config.toml
model = "sound classifier"
dataset = "single English command words and digits, spoken by a formant synthesiser in many voices"
train_examples = 78125
gain_aug_db = 10
noise_aug = 0.002
n_mels = 80
hop_length = 160
input = "log_mel"
spec_augment = false
win_length = 512
targets = ["word"]
num_classes = 50
arch = "tc_resnet"
norm = "batchnorm"
activation = "gelu"
channel_attention = "se"
depths = [2, 5, 2]
kernel_size = 9
stem = "single"
widths = [128, 160, 192]
label_smoothing = 0.1
loss = "cross_entropy"
init = "xavier_uniform"
residual_init = "scaled_by_depth"
optimizer = "muon"
muon_scale = "match_rms_adamw"
lr = 0.005
momentum = 0.85
nesterov = false
orthogonalizer = "polar_express"
adamw_lr_other_params = 0.0019
grad_clip = 1.0
steps = 6900
batch_size = 384
epochs = 33.9
lr_schedule = "cosine_restarts"
final_lr_fraction = 0.01
warmup_steps = 1380
weight_decay = 0.04
adamw_weight_decay_other_params = 0.05
Rows from block 4 of a small sound classifier, named by matrix and row number. Rows with one number belong to one channel. Each number is 500 + 40 x the weight over its row's rms, rounded and kept within 0 to 999. All counts start at 0. Numbers have three digits each.
After each channel's rows are labels from the 100 clips, of 14848, where the channel reaches its highest value: "responds to" is what is common among them; "peak on" is the class under the peak. Only what is clearly more common there than usual is listed. The data: single English command words and digits, spoken by a formant synthesiser in many voices.
# convs0: first width-9 conv (model.blocks.4.convs.0.weight, 160x160x9, each kernel summed), inputs 0-159
# convs1: second width-9 conv (model.blocks.4.convs.1.weight, 160x160x9, transposed, each kernel summed), outputs 0-159

convs0.80:463504450504395440486425474468429527462536466564493520459519559477494480541478499489498448452380468498418479562478503476558459480516502440524492478418502460563513409462506454501481536498457416508463488532497537527456487504545475503530522512496500501483518437465480472531403471501471529503600549503490499456513482494497532562509486561523479515470444462461498462480479491505520565445417542550498527459541498524495526464487469519449540472592505478545515433514475459436501501498413454
convs1.80:500508504503593456518442448601546448474467545453514530514454496527470447444432411553470597527496536494557506507470569511552480523419493541474521486472491545476493496400531438455555476451512463541490531542557497468496509553512510524522479478553532498471479553582560478469462515498488550486431427537534514530479464518457434514460483430497574464590509462462483506553530485502476462532509439581556433538483482492499519509459478562492450485515516493509516513525500513477502509469540552
responds to: /ʌ/; /p/; word: up
peak on: /ʌ/

convs0.95:504532573492486520510439524460511516544516510505515522494453591533404431493509506505431525551490518479444501498501470488424470582462413481435501486473542502529448530478465455486468534432575499547489481465463519510459528478461461539536441542460546481438559584447486534532507538518523487465455459478415500455591497488483496477531497465407449527464507524463484506547510460452589471535524454505498545408509458426510559518474505513519477497448498467549561482452474503524476527470564501
convs1.95:444478479484489510506564514525486452478441479539435469432476502470451528521466476592547520463530473479460506477579434547508489495484502561501526485454392455484486445460516531522521471499484535479448499540450537491554494482531476498428452478504535434521491397543492510491453455496493464491506545559563522546484499412536618587556581487495473496477446508492476501450506424488503519511434498527527537597494509543505454550437502533480521543544449491531521477489503476559476494533424488
responds to: /ɹ/; /ɔ/; white noise; /f/
peak on: /ɔ/

convs0.13:580479472490502530425478514450462445497465480336517533552572488564521402569533517470489494481430512501528498519506498497472476498530514445530474561556485463541476458496560426556492441528551551447481495506472499457445447539436470532493449446470520527465479516464534488487502538504486532540537470500449543466410505533519531506548466502540490498480516452512514506600463515429461459513576427475477487454480492491465489538466539469483479475517515561508521556561452546500468495467444509
convs1.13:461543459470560466533471365487485557456577493603513418469555442577509473493537480583516510519509514561460464528464518513515511469468497553491491461447476511425497611466486533455517507433513472552522489497506518461492489510612520520532489561526440524518501529513489473487535515511509553526500468453485507466514480485513518559451480474538465493570445453468567566490530432478480506497600551482485471503479491459540551458541543496472516440519466506490436455452513489522492538501554482
responds to: /l/; /ɑ/; /m/; /ə/
peak on: /l/

convs0.152:477547412543475511555507572508512471509542494533518502502516551542476540482517525516459489495476504568512493539532493550515539561442533536516469538476471483606500454516513493518468451460480519487477434570374524468464510483504511508540517467490454443526447492542502417530462566514472540526407403488619551455415498535456509555523591531531462473472478491479514517514516556473468490474508503506517483511468476414456532481504501546509518452528448487503540494496512401546452450459494485
convs1.152:589473523454535470511482522494564458514472506472523527498464504415460460466482514454458454447441448432546524502493428436544493519586489497540522421494493517443532567440556545509525533485554449455417490494553472506547516505439483521466513512483498549475560492474458523520476479437503549440457518532436457532448516514445482501496409519442536442538515510477450468525491516525474487496553442500516497500508567482520452461482521435507457504482451567480550518564518366453530523490470508
responds to: /n/; /aʊ/; /d/; word: down
peak on: /aʊ/

convs0.25:443414492503555439463452526468495516490511463528478508517455510496535441562427528490464569473526466553541475520530554472407486541421467443540436543425509437560535443502433505453504493532527548510423494488436467551437517464516517513502477481459514497491623569547538554502475480539533484489463473512458443484410520456493437465521454420459506495529505498510495462480490556541512599538440507541511523549474497519520546510433511451448504467529461494516512487470486477500481533508530511
convs1.25:512514512507514486427484503503474506520541465462486457569505450500431543480515490563508380569512470428475520513444406446456473489564476485495491477600544511462439544559588425492467514437490482503468485519482563472486445503416539516516507513527420489500500535485547575491504530458514574448470479470542469469494533511518480502487522574489561506468518476409475525438494519564455440449519504497478459541436490457423535485512457532500475489462478472515527524558440467548452493507512493
responds to: /ɹ/; /aɪ/; /t/; word: right
peak on: /aɪ/

convs0.112:444477552547530458508506486428531463506421509557537521400460447480502523512561405493423480525471462540524506470488518505448506471425498440514555507479491435468447454470468459505502505441461485547499490463489484511508513429524459441479470441511582469538534541513554478494485511430541501432470518444378516497454547454521391477530560499404524491500530519524475521501514491508482505503439424526539496480487444493500492508560459489574558497559522497508533567514496514508457491534489533
convs1.112:426491423499474467570438516572471518471557540489474463508466529481504428507546527564542472544493485519452560517480462533475469499405565516498521456535537498526462514512539479520445515551541525528549498499523589496483476488547503496483533505559460412448493558532529548496481457533488507466466503501527458441505543504503550444449576537608560491478518537475484483520541549526502443483470502584597465553384503495437501456476472505477484480503483480491503453439440530420516526515503505
responds to: /ɝ/; voice: child-like voice; /m/; /ʒ/
peak on: /ɝ/

convs0.139:472533509468559540526461531521512464530469561461517472535542456507594444463538548487464511498608466525531441491488471503568507530552510515550529478529485526527540448566528481454392486498467490495471477529563501477475523488541496537576524409429513559449482462507521519493470525487450483389427467450511528566466420504518493453465540498519511505530539502515530437524441499474387562482513479463550503462479519481478521573475517474482502512463449478552510505555511555455524450433511511
convs1.139:465469484533442442481526453524537414449504478465483448446451511481403486429540482562486556495506471589457477505560524468529498457488534429562504531419557410534519546430480516506496526477490450527451441420478503521526531493508552469430499486482499474519472562518504495526490485458541480532590478485485477492477445493427444452531473507480503466500514422494479476465503540480597438535604504508502528539470558530541481505503526500538497495522571569502467429510563492505477505489478461
responds to: /ɹ/; /ɑ/; /m/; /ə/
peak on: /l/

convs0.22:512537503551480475506491479463506521490508487520438556537460627400470475454533548476473536524428511465477506531500467499441497456513475529462481474524505443444542481437508475438482519515483538499458466510457470444446492528488516475432406613491445547495446507444480500507473487491504502481586486446430488459514505556532483466465522521457508460545491490536437397465470456533467515544450515444563491434495575483498512459557485445471528549505535428501483566537490574464475479486473514
convs1.22:400527467498463494552590523509455441579454437456516591434494459542454497497524462504537508468500527491522429509457438436487548494525515472462454471447550573523512449505460561454521495479500477486561503538514465538557469446474527484519577450468475420476482544578500542531506461471454473518509488509533456530581482471462482495538512544553422467497495518537513443479547455556451438522454497506483514550497506481516464488570458528451575437555443509448487477516522453509547490537499506
responds to: /l/; /h/; /ɝ/; /ə/
peak on: /ɝ/; /ə/

convs0.135:479480536509455485489474488471572474537452509514536545516416482573509490542539548438364532450512489532523553531523516498395502490478482435467493481525503457528559508478487414555451534398493485491474552534582519546489452499491468493581405435481546478513479451570457531511489500507430488556421520497498457512448484511462478487573469449501512511470525498533512515436498575489501519525517507469502544434512474504459439535511486486486538499506534491498522537608450536499544499463482513
convs1.135:478491444508523531491518552472486586496463548454507503515499528478561486477541528531473450529441518456474559515507527443474508516463513466531507458460456550487532476551555505466523531486451409465666436450415515436498465455497522417436533474530509507517522516432497484453512499503470473461559532476577541469519545444494473506495487423511562530507540521481506532567476430507495510543543471570438500483480455509494523486517556497480459422498544509529501450381505525515513472509478544
responds to: /n/; /l/; /ɝ/; word: learn
peak on: /ɝ/

convs0.93:582536495432485489500600508560493556489567496562550530506574508426544509501538528543457508587499561557542552521490527538512462431547512547507577491513511473537460603533463523507539537475527480539503452497525499518442506504496479504453493500455539473454573497595488472554510462541518492480515572505565495482569577536484558531560496514499557504487490558540546441483507549484494463522518456465545473513506480520472544508554510483477445495441526496477532575566528550495436559469515524
convs1.93:427454500507436467489439552503502501500481463446512544510415471505485425507563479525456520410459550471445462499476482488493504528540477544523416424496513568430466483460478473516494482506499518487543596494487489495506531495501542517527542510462495555440451521458442476496472478474492406458490493526445469546451419522443514437489533496485479457487503536469428505487519459487414524527443477492603468438544578517446550445435480496483516448468431494482517433424514473537509494514484511
responds to: /n/; muffled (low-pass); word: learn; /ɔ/
peak on: /ɝ/; /ɔ/

convs0.127:556469493453492510496509487406514468477488538484467500455396510542480510477493476502468455539544469557435564495535484460487496583464549491520480480471538481508519525483452592514458505608507524508541553537587519522532474466499504460483520413497454508518527500485520495464568493583493515451461491513566554477447503512469486439517506476499535467454450545514450568524473506500573516563465524480490476519512515486484570451562513567458558536462446484488486412457491461576554435524575453
convs1.127:530470537460514480454470593514493540559511476489518481577505544467496512449448493436501566449483497490491480496468546488532489435579536550535530448561465466466477646444511450484518518569533502484519461452473487498521526444543550495447496504497472482507468544454520523463469505375522502493458479449504450496518490542406447540479463467537470483483550528529516481529488537520478549450565484526436493509485386494481525486447522427469530485545482511471512532562451585467468518472516480
responds to: /z/; /ɪ/; /oʊ/; /ɹ/
peak on: /ɪ/

convs0.136:656522499529389494453592483460452499461546503452537515549567450455539524533520413538443465483451594491511487471509526455524537416542505502538467481591476501544518553490472412542557489513526483499479493542532477505539500454529463518487493505545553469525508452460489590534519478472545530579556486505405474445546502526506450544486533484461538508515506545504530498483479480524479519511523526481463491530461500469470496515447484460543520487476458514547497485414494497459496538437482504
convs1.136:386532544499547539504513471540525628525530491515472449401476531567507490514438470451544492516565457476471470498459586509479518533530436507453477538523451532508405572494476599525496495460445466511532435517490557494491509490423572484520523509486458488503495470541466534496564519538482450523440460458512506521454508446467537468534412496480484498508457488479463537547482507494490451503472477506414441458528447478501519466562545499448517497520562472450516515515565434484504506543524484
responds to: /k/; /l/; /ɔ/; word: call
peak on: /k/

convs0.15:491428545438578494495446511456537494478553517579570542554484493411426492516492503549550503487536506540526550441502434462504470530523585487504523478518518485459531471498477431524443439476491501499536493484537500494531462476469457539506448521513548459553484498531480503509549563457573435484433473464476511500490524515516507541467584534414466527484477530491500491539525541466472471509580449532538526473537512522431502495549497433406499467456396468556546575521561502527463504538487554
convs1.15:502475459524466505480469453500484519494465501530499534424493473530504506456625518424536543503462594516504518540487567459520505453438480523555474475478533492489503590515474468450577542539501500465511510444568473529548463436551554509508486487499475486455537519474540502480546456496485493518466509438469488492488490494607495413475469472565552457560517521545482521544593466571510437480520486521522450474458573461488506446493499484444475539526454500441503419476417525521551556447465531
responds to: /n/; /oʊ/; word: no
peak on: /n/

convs0.62:559451455480449477486468528455470496473487486501546534468478483583583491514436466484488559538544512508527505510466489482545448445498515457466508492467565542478411504502469533472506503443519495551495493508512490466464537492479513441508492467492487501429498520442510564516519512535513465510560502483479520431419468504485478422528497427448513557510476465490543526458555463523540608503439515505405463388503487423505509513430491492570491471495490547447515418419557515458478517494601449
convs1.62:448515470500496420478453462574463511536533540455505501504538513372438511470547515467486460472471570442464451528489575454479434442437480580505419504466514394533489496456507421458492474503463467551499492463535497502517508472526571570551529510456522549522454477486464555474485459619452471497484486564470555526466463470450515466501420459455567459483508516445481535479482496517482495479491454483534519469522483562468522455459445512528521439456500492500528526473508476481454475518473531
responds to: /k/; /æ/; /b/; word: back
peak on: /k/

convs0.158:544448522460482447490525496475548487468454517492440482519482519488443563516536512443439472478481487444468433438477509492509459534439471530525518473468498529457505521510492537478533461457525482529549517472551516445493519498464506469564456512483455447522567447530384553490565517564483467464527551513528445510489453495461444526509534491471490515522469498531522526504456476514585676566474561400469506488494486506521514553514472496548529465545479437511493521480434521490477463398431502
convs1.158:474483461545521488483493541475532549594493446497490541471485521572521534487458502512491507528498550480471509513578476457496551483555468450509509555521470457575498464431480411520516452484482541424530505531444482516430482485496406502431427513526471529572431524500540535485454438472501480468401467478489539525539527532542480499494497523512420507454468494523454501484473474429418498492510507536548544465533528505552457455536504528399538589490524492492457496525587561407483515501497483
responds to: /l/; /k/; /ɔ/; word: call
peak on: /k/

convs0.51:557454516488516480469490565496537434542511547473563492484445537480335514453523437501507476478515552510527531485457490510494465482468515393516521516519498507487474487495459559475465562536508520556488555481515504507536535456502536531468451485530461489529496473469466539536487464416525461481579523516472438544529491541485509482523516557501496516535580531463507455453484467483521486500493530541492541349526480591446479494442492526593526474452439483498505490493467513516521470603521562
convs1.51:504481500491449473501475423499519572491519447461470572470471497490521506465589513432405496507508500482493459530539428439482552496508462488509525453487470538461517460463487451580433495518485579471432494481492524505450499471517490477446519468510512467477483504483543555432405493582476478565431466548488496491442476499522417532498472502469492485479484479536467606529462590505450480514446477430495491524491502437507482490533574502382538555483508445481457496477497567470488465541445503
responds to: /l/; /k/; /ɔ/; word: call
peak on: /k/

convs0.105:511507544460499506525481572443515446483557544517546477540490491482412408512522472521521457473564507476512559500498474507534541500523545494503545486501510511481455490549544553485507454480401470526494578553488556446480485580471554513443538553512490504553438500417506476484493506507466545541532485490531531602486475543474541444551446523473448494506549552479511480515496498480390510543583403520509542530512459521531455464479508534392477549498508474522548511457520427479515473572455501
convs1.105:524478562471492597578510520506489516506496464520590499469453498486510495504471525534548462498465497533468496507490496542538502452484522488527523471509439409521414486551522490552456548553558520482360515497545450554602494538524476499517527490531544463490475467492477488492493501506431506523449457459536471497523463453482397517505514493499492495533416488450482504479491496415499465448630535460549419485480512496523451530490494472502491544470491506530492530463473435539574595465536526
responds to: /z/; /p/; /ɔ/; word: pause
peak on: /z/

convs0.58:516494542439451503441493484496531454478494478552517517464484542552573467519569545498426497591554493511529443432533470496522458544455527512573474472597546494465505494497496470523495537520514543476514415469474493446507498447590479447524539451485513478519491449502507492530493492432500461469492490588528401464498479461494495534504518485456522503511486517525518539470557500415458440518479467491520534513521441419513515491567450433451523444532474444570514521464499565446430514399542517
convs1.58:539452432537510480445483611544531502531496504474485489438431476525470447425480545509451488481490516496454486466503588625530520527482497532456494478491464521507554450602527536462508487527475476555486568448501559502477513559492567603467433505486439495492567521408452468505465483518496519498438513513496518570441493478533573499505480436506537541430488457514494460503497482523472526436494496509444483442511531523486468496408417497510458508517511518532446531561534502466493495468486510
responds to: /ɝ/; /ʒ/; /m/; /ɛ/
peak on: /ɛ/; /ʒ/

convs0.84:539520451521498500494510555491505548527454517540524509522478459459501575492512464472384513472453469465581515528476479496535460533497558436477473557430525466501484494512496532475450488463544488502447556488451533489482529475513483518422395467440503488538566530472478569544481513402564504468449497461535508501516481559505549422501572536423526451527491545511524549478547501483467607509423477517532531516458426555536521451518502552475512453509415508520518547466515517547488491439532542
convs1.84:483494578445490590507504517497464496493489450524486500444486584468511486481579464553490529458531522536494504474511512422534448454600560538471528404509527524492485484487523511415541532571506527516476574521532480487553490481492525534449529514457516477410477469449464473504492480539486533464477489481485474468510482480591463484421488486533454495522483529469476468464478503458520463424545562407524423451491482512424445506478475540450459515493449521563512507466459438541545434535569450
responds to: /z/; pink noise; /p/; /ɔ/
peak on: /ɔ/

convs0.129:525512573544437505450504475471500443399460449500474507559493417466496498463552461556533558530467511472570437460512507495426504481471465509473532475514543511483486459510454437458609497536473408553524623563468555492516531535457490489511473548481476516503494497574475444553493480441547494470519506473451476426453481524524501538456518503533549511559445530502512459513488432464474511537443476531510501564494473512553548423517487475485506538483507451492512542524442500556481481459446569
convs1.129:499516455463486494535440459541496529618547487529507518577438512528482431467513530482408468507484564494483466533557503500490463482545478445534455544515495494515554491518451506516496455441464497476494469481525441474473447511508491524521505439533486471534434473391511554463487504595483524491444468543593549504512468534489407416504424470468538498472429498570477480499519557460499483492510470436492521452463515508535463431594507466454524489516519530536521500445506474485418506486559548
responds to: /l/; /h/; word: help; word: hello
peak on: /ɛ/; /ə/

convs0.21:623511520425442478498431521501521474549515563452523539482448502438559411556546417519495524528529427552472508442521529510520484471506463478446508498467568452491524525518510555508486402498415410570531553474490563510521512502473459527581517513481475494450480544545507439463447520525487453517476511513492581573483487528470478543573499499487530500473511548534547482433524501520501551489525504439496489496508460539547523575457507501490520573483537510542507459532511421472511461477532511
convs1.21:497486549435548507501490458497498514494510490504536497547534483589462541477508509501492468485456509478493525532516497521515489467481489501473561568523438489435456548464499464494524503462512523466514462561462492491446482475564474436463497516568556449516567472447485438512396509553463426467437533515486436476451571449433517474448533550520515551458482479595491444490553497466493500529509529531517536435453508498390556533525517582408505452467435556516450517499505534492451434494434457
responds to: /n/; /ɑ/; word: on; mains hum
peak on: /ɑ/

convs0.145:481506515493503474484456505500483503484576449429552511448462507463544476481505546471524566441430474459491526443503475501495383378518540493475508480447486486458492411502494491480466527482496499474591516431486558523472499514569514486468513528597446502478476528534484434463461553473454487415453534467509471440539542482468527525518489512523527527494466453550497414430464519538498463509478499445463505420462470503510407561471511478575458527510432509484532462445508461563506505532462500
convs1.145:603474552478560535521524486493520448492497496492530428566467547505482495545488509533498425484480511572536452522489562423515529522524453423517516524519531500484501508475471436506484406501514478422533507531485490496480576508495540572464529494479500527468557497458524456517544441469510480447501512472514473548488500580599429519520469506433435519496463541459513430504451485546525489540439498480479474530530549504512526478501424515567472464460527436542540596533458512558546582482561550
responds to: /n/; /dʒ/; /tʃ/; /eɪ/
peak on: /n/; /eɪ/

convs0.36:520483492441417450493498535464497437454520453522465534525431429466563542529510524464502492470498452487506420539492531446450525479479488532517472464493485464474448519479466545479494496479498529524486488461508494534501479484455504541472451437513415537494460428505454454496442502524391444440508560436542475454454549520504441517509462534409581486549455483512536535469427457555496524565525497543486506471483549500571548483486429476452567522536532496427508471473493501473601476443485560
convs1.36:450504564533582495502479426527490499497489550524462500469518494509508557484490504484481529488526487570510465508503428503587446494571483481534471506500471483483544421427499477554540498527526461499485505529490560529501504544530524508546452503497462455515465516470502450495464414457582518466411511540509498494547473510511472494527531515606441425566449497550521527485565510573464546470472530483485494529541483433469431535498508635506482480467485573473467558525514597504470551540431537
responds to: /ɝ/; /ɛ/; /ð/; /w/
peak on: /ɝ/

convs0.61:458527467500501487505468462428509447468457557493432500508448393433441477462488413480556543464455477461522489416551501438399475547418468466458444471494477451466513512525497420483521424546573497459499463537501451508502504467488517510494450443484534524552475547466488429448466529439510446478476456467505473473503494479494444462532551555407442506462492521475463506503488484450419445549501561477500537541451489535536528479466492444447478470519510499448498549485478552498470510522473494
convs1.61:554483496491516475555395490484505482462523535529530560460588480544515531542529631440473486538476460515479537454533532557487504474521530491515536530503544468548553497484462526501414503539440470498499534464524496444516471488532517539512456451564502505461459478467467511487497441554505474609496514473453540529456512462431436496496528488538522484430478539519546533559562545591523547449487421486445497500525440503497469523558508505515515535524505511531528447527526492540500360488474542
responds to: /l/; white noise; /p/; /eɪ/
peak on: /l/

convs0.86:401527419544553473480503454453518435503501476501451465492481488412479527547475432541541496474549484526494518472515523536493486435507556467513531526564525478497474487493556505536483537505477460462514461498452534477469463465546419467529442411506463463414467600460567470457515463487522512463456514470509546412529527470480400450592542447454442466464459499520478543534468515520483496529522484444501515426494439517555476565512489538505491476478487484520532444402491501495440500512499510
convs1.86:581505588499540507550482488509508498471544514530535450465480523520547499514430508448555569460422402585535492535516562418509505504505467529579544522497479425436512590491509457559460438535466505466469441506527432547525552481553515505480550575545498455542534530505457475547469529501509519470442508505485419474467523549489482465459486523483514509561484496421559461512515502492502507549609470504475452549483547505481479526472524533529445543486436484506515516460491409518492504517470487
responds to: /ʌ/; /w/; word: one; word: alarm
peak on: /ʌ/; /ɑ/

convs0.4:580515520494504419468455521466518522480558492505496440502509462523412527485486480489466449462519444485531531466477530496497493512417422469530570497542488445537529469534471436453520528498477505524508510548526487525533480491548475504481517428504458423481526545435511480527526525506503516382479477503533548540567505519588416483408535407503562487507477513504479509519485458515431457554422421422547506559492503586442554554468498466470530551502474512466512544498494489493548490469489552
convs1.4:469491408500484471482569500517491465435567466525503480542524460561547517508424481486550580542459513547477472455545521514466510495511492440544455513478507516464523591466482484570495483480484431462528519402468516462474508490460554525461424490518498559484477498504579489524510527491560491564488472527448490442416536501579481538529518593427482496437474501464527471458545516532494475521476486531419578545540535502475505479449446520504460503543447474602483470474514549477500499443565503
responds to: /ɹ/; /ɔ/; /w/; /d/
peak on: /w/

convs0.19:570495565504510460460469523559516503520540533439564528522495446476365490472506524422417431557559478394472503476458519534538480518491489540513500492494469458446398519539476485443560546455496574504521518467492533492488526530484525465500427482547500529495534460453463564526446473437484511487537513515468472423546509523481446490548466527502528546542501537449560445454495510462422526501523477494522513481546489510465501479528478482449455428485598485466496575554459477458512502527505508
convs1.19:521509476492514523438545398490503596452529461490429493547457461488470524462468524533483540457480440544462478502487427486455458505441466444484547468526536455539495413557504434529489503488469494490569478521476488505526480459538504605488473521448556471503481543533525591497536497673482471536482450499498490528465480476484429521485443458487495484548500500477480574543472467495461478565481473437442581463547535481505487483496533473518542490512467466526569470493454480501487532508515556
responds to: /k/; /ɔ/; /l/; word: call
peak on: /k/

convs0.11:514456453472520483528475445467508507474533501428472517471485489472472405580572529467484466492441469497479548493535466510494507489517536523624479507469436495463472500541484496448462453487514534513512497439550498510539467466491464484542526544542476533497485510488466537509508511594430514388536510452532504511407543490459423457494487510520448424458535531537521602462490466489442431493532517499477435502489518595475526464470500514425512546492536480405453483439495470545454496476437504
convs1.11:512482514457536534490486554510514446529479517474500538419555432577464482404466517505484603515552507537511511516483564587498574588506529481471567457534502500481530424509482485459528497534429510458459523474520499448463419556476453532472475450502541486536480465474476467476506565450477517615461467491501495532571501524504587524477547479514506472460480486543448485458436508434508486522499418549551501555521459485417498437464532505493513442543507506483520538486500498479575528532509471
responds to: /k/; /b/; /æ/; word: back
peak on: /k/

convs0.3:472504512494474470507426473500529457525509455500510447501443470531465428510472517626560494508446468487496474473510504492522466545510473524543473442449501447537409449517527439451466453499494494495532541454448551442483530543499442441483456519489565517487445492518509478554462491458548483502519538478450457523520477503517436487586443510524590555535461500489503492467462466527522512457499486553447484499466524484407420472545489497514421451500552502493483507415477452629554505487575514
convs1.3:496504557467478577488477554491458560517481483565523461550491518460473454441503492472464440512536551559503485507496487463540473457534546542548479504469524489460476506608568484550453503537606530504506510472516505571451508476489542526527448509481514493524554476503508491460505464518511496434445510500497505448498457483445531488462459471434432501556527511486493496502432521473450555485432538478475440576477510521470542463526520485460549482465467453560491508534447440620515437503636557
responds to: /z/; /ɔ/; /p/; word: pause
peak on: /ɔ/

convs0.77:466474523561462498479411434455451521528445515548476477573538520454483510518482473495444534461504511499485467539510513471472580512470403461474470512482456483528519451523501434540437483477502560569464475469488467533497516455541501480554471462476506478478375512402449456521497455484581517473460472540557537462469544518519509449499466549481499470453498555523500423493581532507515579505540543571484502522472434533448438510532526523582537504538459506499490450525486565503468502541421513
convs1.77:466458501434518481528526537571566421512476536465451479463471460532510514494458406498462502545467463553481535497463502499537483478535573516429538486496502493502466443465451523498548471534503474534443514503555515420504532527516490544462502495437474506483498462646558484510396517433524507508522484408472480476510462438502456545543530476579510497498530467475464461529464469461478475442470467476446478504526519463560441535480503565487522523479536462428470604518521427470502484472534442
responds to: /n/; /aʊ/; /d/; word: down
peak on: /aʊ/

convs0.27:417504460464476474472515523525515499549422447599497450535488593435475456555504477498451556541391516532469480448487483476437524468444524450460497465466539496494433490516558571513496525444434567519469478522531491490503520555493512546546568507412489500460367521437464487485475465457477533451496497522545492451525470498539499433566490532504500548490514503565520501516560509461561536509503511446514473536515438477489500429535466471517535485485520534468480527437480520522454482514431488
convs1.27:497484516536435456503577441480536459471501506436487641427524443492503467489446499491497495546469487459401479563474600451506524559578516472514433534526500508504515433506510539536477513422480474541507462479497500501446516426443510524556502430511523476537523529572497550479507505595499519482533520465433457552483419499485454480523478489476513463463563498566457455526512516493466472459555491454461498508515490497509514451612469485492512512520461461463542477589460493473482515496487501
responds to: /l/; /oʊ/; /ə/; /h/
peak on: /ə/

convs0.96:584515469411543568518487492467536499531461491500575506492459433496485447490537508505467494458519535530469572508504531508506534496482471493473511446466564504488478537508516507515533423497478520504497521518485558528525449484462510521481583477438463464433542468542534427443460563531507451432445502538500488477567547500519463536562511421470457564478504517495513489516495500552547481571525444573478509476502439569432513527415525468521528495544467500509520374381516570521498503497538533
convs1.96:471539587547502606509485475465491479501496469473394434493527494505465465504476466515505462536530539463474450450413493455526541499503540498435448494504463497529485510454527529487487515526574545552473453492491549394479509473553473462488518501509488542493459457431473488511495463447529482549486523530475516475418439520514540449518431524467534429543507486445478504460567498415454487449472511463478500438516438482583425521540496547519509526541450519517456561524451473475516593507481421
responds to: /ɝ/; /n/; word: learn
peak on: /ɝ/

convs0.133:400504509472537460514508569480448481470549562504544532500451540476446428529440466520484469487428512576538482482544495521507439474459541496538490459447497485616513500521516486490450496508530461498503521462518517492463468585534508473498455497489522450531441427485435509469496481451503528516528499450488506454589584477526464434503511557552509515540491549481557570534537467475498584491489467471537496510478548555485531508472464442447477515474443522468555394523480451587529439463505456
convs1.133:517527506558508509491468523494458440444502438517477459445562457492499557508509490501534488528520472453492458535547507557440498456423438520438473528517534493416495516491530517582544463436557512431541464477442471473576481476480566568513458513504473507508516515454554494452496498485454545436428498574457493460381422514480509575534506469444492468451426471493470482517453522471486495552507441496502466455470563430471458483440439482485457473484485464560501557488452551504482542538520491
responds to: /z/; /ɔ/; /p/; word: pause
peak on: /ɔ/